config = dict(
    arch='uvit',
    image_size=32,
    conditioning='class',
    num_classes=7,
    cond_dropout=0.1,
    norm_position='pre',
    head_dim=64,
    layers=6,
    init='lecun_normal',
    beta1=0.9,
    eps=1e-08,
    steps=28700,
    batch_size=256,
    weight_decay=0.04,
)
Rows from block 3, named by matrix and row number. Rows with one number belong to one attention dimension. Each number is 128 + 32 x the weight over the matrix's rms, rounded and kept within 0 to 255. All counts start at 0.
# v: attention value (model.blocks.3.attn.v.weight, 256x256), inputs 128-255
# proj: attention output (model.blocks.3.attn.proj.weight, 256x256, transposed), outputs 128-255
v.225 [136 167  90 156 128 126 128 130 159 111 144 111  74 140 138  27 104 130 130 158  91  80 139 139  89 185 146  77 108  82 133 113 116 129 131 182 143 115 122 134 118 130 122 159 136  93  54 103 188 144 202 136 161  51 152 172 159 118 161 115 157 130  97 117 117 139 114 124  99 133 110  79 129 101  80 101 119 118 149 121 142 166 118 194 125  97 143 107 123 134 184 106 104 124  87 158 145 101 157 142 117 147 145 129  86 128 140 108 108 139 115 110 116 117 100 145 156 124 101 133 127 110 150 129  67 117 136 107]
v.226 [ 78  92  76 107 137 145  93 161 145 116  78 122 163 125 121 139 119 107 141  95 118 145  99 110 161 136 129  87 125 174  23 116 155 158 109 137  70 119 125 206  75 109 170 136 158 120 128 140  83 101 101  52 106  98 176 145 107 108 126 180 170 101 148 131 102 114  72 160 106 126 147 167 102 144 119 147 129 109 111 159 129 146 170 116 123 144 103 164 118 178  74 133  54 187 132 129 120 156 167 107  99 124 123  77  75  59 127 117 149 146 155 152 159 133 124 135 150 130  93 119 105 144 122 126 230 122 122 137]
v.227 [ 58 153  61  81 132  58  48  53 135 177 117 104  67  58 123  98 102 144 122 153 114 109  93 130 146  96  89 162 174 119 156 118 103 156  93 141 145 154  77 190  90 176 178 129 110 173 148 137  92  97 160 153 142 132 149 111  98 135 170 107 143  98  75 111 101 144 108  85 165 138 145 133 126 125 127 103 149 156 138 116 126 153 123 112 149  99 146  95 121 137 117 148  55  48 146 144  99 145 122 135 112 119 149 143 151 128 115 160  82 188 132 166  96 147 195 148 127 175 112 133  93 186 118 103 136 117 114  98]
v.228 [143 183 168 161  76 102 156 103 101 163 166 159  83 104 117  97 164 166 141 170 145 129 134 160 126  91 190 117 178 105 171  98 120 124 131 111 146 119 155 131 122 113 143 130 151  88 123 169 171 189 137  88 161 120 154 110 102 131 132 102 125 148  97 136  81 115 188 119 134 120 117  96 147  82 120  96  67  82 123 136 143 134  86 202  87  64 150  99  82 133 154 105 166 168 117 106 146 111 110 120 132 159 105 137 120 198  91 176  58  72 109 124 147 167 180 123 156 128 162  87 154 102 136 158 121  80 113  89]
v.229 [129 150 167 118 167 149  43 126 200  86 148 103  94 133 143 130 127 103 176 172 119 163 175  69 103 184 111 121  64 162 100 123 119 129 105 111 149 101 139 141  82 116 138 171 126  77  91 136 139 164 168 123  83 104  98  97 105 149 131  95 116 141 174 126 126 195 214  99  99 143 197 106  70 131 148  93 152  90 192 123 115 249 117 155 171  41 164 133 177 111 100 109 156  81 123 222 105 140 101  90 108 141 146 158 184 141 129 169 173 111 175 108  76  56 145 119 110 136 110 117  93 106 103 190  71 180 158 127]
v.230 [ 64  97 126  88 130 110 117 131 180 165 113 123 158 109 128 101 126 129 137 130 100 139 153 113 106 112  90 109 132 118  93 136 141 123 148 134  86  96 140 127 219 144 121 100 126 107  61 147 185 101 140 134 119 153 123 175 107 115 125 107 126 145 120 135  85 138  78 125 109 179 142 130 155 177 119  99 140 184 109 134 130 137 144 149 139 133 110 100 172 121 157 101 108 164 135 109 122 111 149 136 165 130 177 108  81 126 198 130 138 160 115 121 132 189 116 101 144 114  92 123 110  87 169 117  17 170  90 141]
v.231 [ 69 143 179  98 103 168 167 136 166 167 132 105 140 171 128 125 114  93  96 167 145 110 133 131 105  90 163 145 146  20  95 112 107  95 161 138 111 104 112  94 108 149  83 149 135  83  70 142 169 156 111 150 116 153 117 177 186 107 130  85 122 131 150 124 152 104 164 127  75 148 114 172 126 125  45 151  97 141  90 137 101 134 134 128  89  84 103 165 190 154 129 186 172 168 166 156 123 124  72 145  97 114 153 107  90 174 106 132 131 118 106 116  98 102 156  96 167  85 137 149 142 151 111 125 159  55 148 109]
v.232 [143 117  66 107 109  85 190 132 131  96 181 121 114 174 132 115 121 127 124 128 140 151  94 160 175  87 147 105 148 180 126 149 114 115 168 146 206 136 143 131  63 166 134  91 154 116 159 142 130  95 162 111 151 151 174 116 129  98  83 171 150 133 112 158  94 142  83  81  98  96 139 127 126 136 121 144 115  47 128 116  98 129 131 116 166 158 108 198 119 131 137 168 159 117  69 119 134  71 131 119 130  74  97 107 156 116 132 135  98  91 147 132 101 138 129 143 105 114 206 122 189  90 115 124 119 109 140 173]
v.233 [120  82 139  57 107 104 227 169 122 161 126 137 154  99 105 109  84  83 110  58  78 132 159 171 117 118 105 152 148 133 148 130  80 118 104 126  83 135 113 140 112 134 116 100 115 149  99  73 129 144  55 149  98 154 135 134 200 135  68 106  42 189 163 100 123  84 119 114 147 140 128 154 122 139 132 123 132 138  88  86 117  77 155 118 142 152 132  94 139  92 125 134  69  99 138  82 130 121 124 135  75 138 102 148 143 153 119 157 125 132 121 147 117 108 124 169 129  95 119 118 161 107 138 105 130 126 158  68]
v.234 [134  74 150 127 125 136 150 106  83 133 121 126 181 130  96 118 176 215 155 114  98 159 118 147 148 105 138 133 176 136 169 104 156 138 158 147 150 159 153  93 140 120 107 155 145 115 103 124  82 132  77 155  84 209 108 123 116  72 121 116  78 126 146 107 159 140  76  54 123 146 104 117 177 175 179 141  70  79 122 116 118 128 103 122 125 171  85 109 126 144 133  63 148  97 132  81 129 149 178 125 106 145  91 132  80 197 135 168 176 153  93 131  77 144 159  98 168  91 169 133 152 133 132  91 117 139  97 160]
v.235 [164 127 128 172 152 125  88 160 115 117 138 146 247 106  99 160 132 172  92 168 151 120 144 120 134 108 167 151 137  79 166 141 116 119 152 125  76 124  90  96 146 161 118 130  95 124 135 183 140 121 141  99 174 146 159 130 136 135 150 136  96 135 156 116 140 119 171 145 106 117 122 133  99 103 112  82 131 125  90  84 148 131  57 186  83 128 111 118 199 122 168 143 173 186 123 125 123 125  55 140 117  89  90 142 127 207 104 205  83 113 125 146 145 113 132  82 126  94 157 116 122 118 109 102 181  97 126 110]
v.236 [135 133  82 142 158 140 135 103 113  80 109 108 156  91 131 111  63 152 157 188 100 128 133  71 147  99  64 119 170 142  92 101 119 156 117 122 156 134 152 146 121 166 124 144 141  92 104 140 146 153 142 146  99 140  97 120 114 133 152 123  94 107 136 140 103 113 136  77 136 134 147 126 128 132 177 129 120 145 153 113 131 166 158 127 141 156 153 147 124 131 138 135 181 118 152 185 153 182 166 126 149 150 153 148 120 140 126 135  70 106 132 144  34 122 108 115 195  81 114 145 142 146 119 128  71 150  96 151]
v.237 [116  94  92 121 122  95 143 139 163 145  94 114 139 143 123 130  66 113 142 104 112  94 144 116 198 156 112  83  82 157 150 127 140 145 111 126  89 151 105 126 156 165 102  93 137 124 144 154 141  96 156 129  74 120 131  94 101 103 163  98 124 158 155 110 123 128 139  95 116  99 154 158 101 182 144 122  89 186 159 182 127 118 143 178 118 161 153 107 140  80 123 145  69 101 149 101 138 124 169 144 125 146 152 131 148 157 153 112 117 173 145 135  95  71  91 131 149  45 140 160  89 139 151  92  48 169 128 118]
proj.225 [139 140 155 164 117 139 137 127 156  99 164 143 149 131 126 174 159  81 129 156 152 197 122 113 144  96 126 143 137 125 124 212 123 132 165 123  94 139 171 107 121 118 179 128 168  92 157 190 117  77  89 167 117 133 173 111 124  87 120 119 155 133 151 132 144 166 101 120  95 139  72 123 156 143 166 135 100 168 142 120  94 164 130 144  87 124 132 141 152 140 112 168 161 170 169 113 141 111 150 135 162 137 195 110  98 110 119 141 137  98 114 150 139 165 143 132 116 130 150 121  90  78 163 138 179 143 114 112]
proj.226 [166 124 136 110 167 145  80 115 140 130  98   0 159 167  97 147 175 108 171  91 172 174  88 139  77 101 189 120 112 131 174 196 118 116 111 100 136 129 134 139 117 139 147 135 151 119 103 112  73 111 167 127 195 146  97 109 150 134 110 111 155 120  89 110 104 162 176 120 126 145 137 188 132 127 123 165 142 148 103 100 255 127 109 105 139 106 146 117  90 128 134  91 120  73 116 161 160 111  92  54 129 111 121 209 164 108 174 155 151 154 117  79 138  84 160 106 106 161 121 126 187 119 100 124  83  99 144 172]
proj.227 [194 176 106 118 183 119 148 178 142  88  98  79 142 154 117 142 120  54 129  63 108 102 169 128 134  98 113 125 131 149 123 211 123 136 122 134 117 132 202 123 104  81 173 113 127 123 144 109 173 164  86 109 130 180 113 145 159 112 113 112  59 132 152 137 125  97 164 172 142  96 164 139 143 129 110 118 105 112  80 150 177 190 134 137 144 171 118 166 103 161 123  90  64 150 125 117 136 142 171  63 157 167 144  99 107 134  99 103 187 145 111 129 141 112 167 166 130 179  95 130 181 147 164 124 154 122 187 100]
proj.228 [102 184  97 138 148 151 106  80 106 103 156 159 174 106 123 181  88 178 150  49  77  57 171 154  93 135  96  81  32  67 117  96 140 138 110 157 148  82  27 124 138 147 123 177  82 109 108 136 190 147 207 136  60 146  83 159 108  65 183 108 125 113 205 171 110 119  56 147  81 131 135 134 149 123 114 131 164 115 192 108  59 134 120  94 172 182 125 140 170 101 133 128 125  91 130  99  89 157 143 139  95 128 182  77 144 124 105 134 104 118 193 128 111 159  16 130  84  55 143 141  91  66 137 129 124 194 146  89]
proj.229 [113  99 107 200  36 163 185 137 120 114 156 105  95 160 107  57 119  34 142 149 139 171  87  80 150  59 145 220 146 154 106 129 136 147 154  78 135 154 173  41 129 147 162 193  80 155 123 140 132  39 149 142 182 146  90 170 147  96 114 129 131 124  70 142 178 102  91 186 199  91  65 165 115 150 148 181  67 176  91 152 181  96 175 207 187 101 144 178  71  93 168 163 103 198  88 126  81 149 142 156 156 123 122  60  74 112 207 115 131 133 120 101 182  92 137 182 147 133 105  75 176  92  97  96 193 120 127 126]
proj.230 [118 102  63 146 113 195  76 130  62 147 145 147 173 114 111 191  65 113 153 140 151 137 116  82 162 158 156 101 110 140 177  70 110 147 146 173 148 242 179 147  81 114  82 131 165 138 166 188 147 106  70 141  97 128 125 108 159 161 117 141 126  55 143 138 165 154 111 150 121  68 151 164  65  76 118  64 114 155 146 161  66 115 163 115 113 124 124 103 121 136 113 175 155 193 131 124 160 129 117 143 100 134  91 124 133 164 134 156  92 186 142 144 128  93 134 156 114 112 142 132 112 131 156 116 168 103 159  79]
proj.231 [168 150  83 154 161 105 151  98 134 131 176 193 123 116 108 114 119 158  96 144 154 123 130 141  99 142 148 160  92 119 118  29 184 136 157 135 114 226  73  60 190 160 167  81  99 153  91 170 143 133 129  71 109 153 139 134 133  69 104 110 126  94  97 106  86 180 146 138 126 146 131 180 113 154 155  96 161 187 207  85   6 119 146  83 120 138 150  78 111  85 155 125 139 122  84 127 122 139 139 191 118 136 143 148 144 127 117  64 102 139 145 155 113 159 141 188  94 123 164 146 100 108 174 108 138 164 100 161]
proj.232 [117 121 163 128 121 170 140 150 133 134 137 130 123 122 129 148 182 174 121  99 123 106 126 126 118 188 101 179 162 116 126  89 166 135 148 131  65 173 169 139 179 115 160 144 146 164 117 202 124 138  90 126 172  96 109 104 175 127 153 105  66  89 114 119 167 120 155 150 131 216 138 140 153 127 133 123 141 164 141 136 108 137 131 108  87 150 146 154  86 183 102 108 143 211 142 122  91 126 174 147 153 129 121 165 138 119 131 138 186 135  74  98  92  87 119 102 122 161  66 135 169 115 121 156 144 125  98 138]
proj.233 [144 110  91  87 137  91  93 114  76 134 186  96 109  73 119  99 112 133  89 176 115  88  96 104 155 184 135  91 148  88 169 127 154 116 114 171 177 117 119 164 105 169 133 118 107 148 106 165 148 159 139 139 124 167 147 105 137 133 157 179 138 118 104 164 108  98 138 145 199 156 145 102  90 102 149 102 100 174 162 135 100 136 125  79 111 149 183 140 120 157 151 111 107 131 184 183 145 186  97 129 115 135  93 115 196 203 137 125  96 183  68 165  56 108 126 131 179 151 157 100 118 151 112 174 141 132 141  71]
proj.234 [165 159 121 118 127  77 157  87 136 121 106 107  96  99 137 183 114 129 120 171 141 126 180 149 120 170 109 138 145 142 138 178  62  89  84 140 111  49 145 166 167 153  81 169 141 139 161  96 150  82 180 148 153 138 116  71 140 200 148 140 118 163 106 138 152 171 115 129 109 203  89  72 182 130  93 139 135 103 133  95 103 120 116 140  99 110  91 164 108  79 101 151 116  87 119 187 141 160 168 149  79  82  96  93  96  43  72 105 122  66 152 172 157 102 153 121 151 177  90 136 128  85 103 142  78  82 133 105]
proj.235 [ 89 170 117 141 114 176 118 155 111 117 116 144 154  98 139 121 162 136 153  95  91 131  99 142 168 153  81 145 108 109 119 119 148 130 156 195 179 160 145  96 108 143 125 110 106 141  90  97 152 133 108 103  80  89 116 159 139 175 177 109 106 139  88 134 102 135 101 135 114 148 134 146 111 165 161 156 123 183 160 135 142 139 128  68 128 127 162 114 143 138 169 167 112 140 128 136 145 115 106  64  79 126 147 108 126  82 140  88 127  84 101 187 101 143 122 168 113  68 171 145 110 135 141 132  89 171 101 128]
proj.236 [170 153 101 124 136 121 150 124 122 127  97  61  94 120  94 118 136 127 156 140 149 129 153 127 126 117 136 141  93 124 139 216 136  86 113 144 184 134 178 101 131 132 151 167 151 118 149  87 126  79 138 165  95 165 150 177 119 130 153 124 114 154  86 119 135 125 101  93 122 166  98 136 148  77 167 210 125 130  86 117 194 136 160 128 124 128 139 151 137 180 124 132 123 133 132 137 107 106 118  83 106  69 151 122 160  78 102  63 141 144 178 140 125  68 134 123 101 162 129  76 103  82 109 120 127  89  95 130]
proj.237 [ 95 173 129 146 139 154 138 139 169 105 129 143 139 151 104 135 149  89  98 126  76 157 124 114 105 100 107 139  97 164 130 114  94 134 106 136 117  77 127 158 106 101 117 117 132  76 190 111 110 132 154 157 145 118 134 143 124 125 124 108 123 111  76 189  89 163 127  87 132 101  98 105 162  99 129 130 107  48 149  94 107 104 122  69 181 143 126 123 114 149 180 158 167 143  76  95  97 120  86 168 195  85  60  65 127 127 123 113 116  95 139 135 170 179 204 145 126 216 120 115 183 101 111 150 138  96 177 124]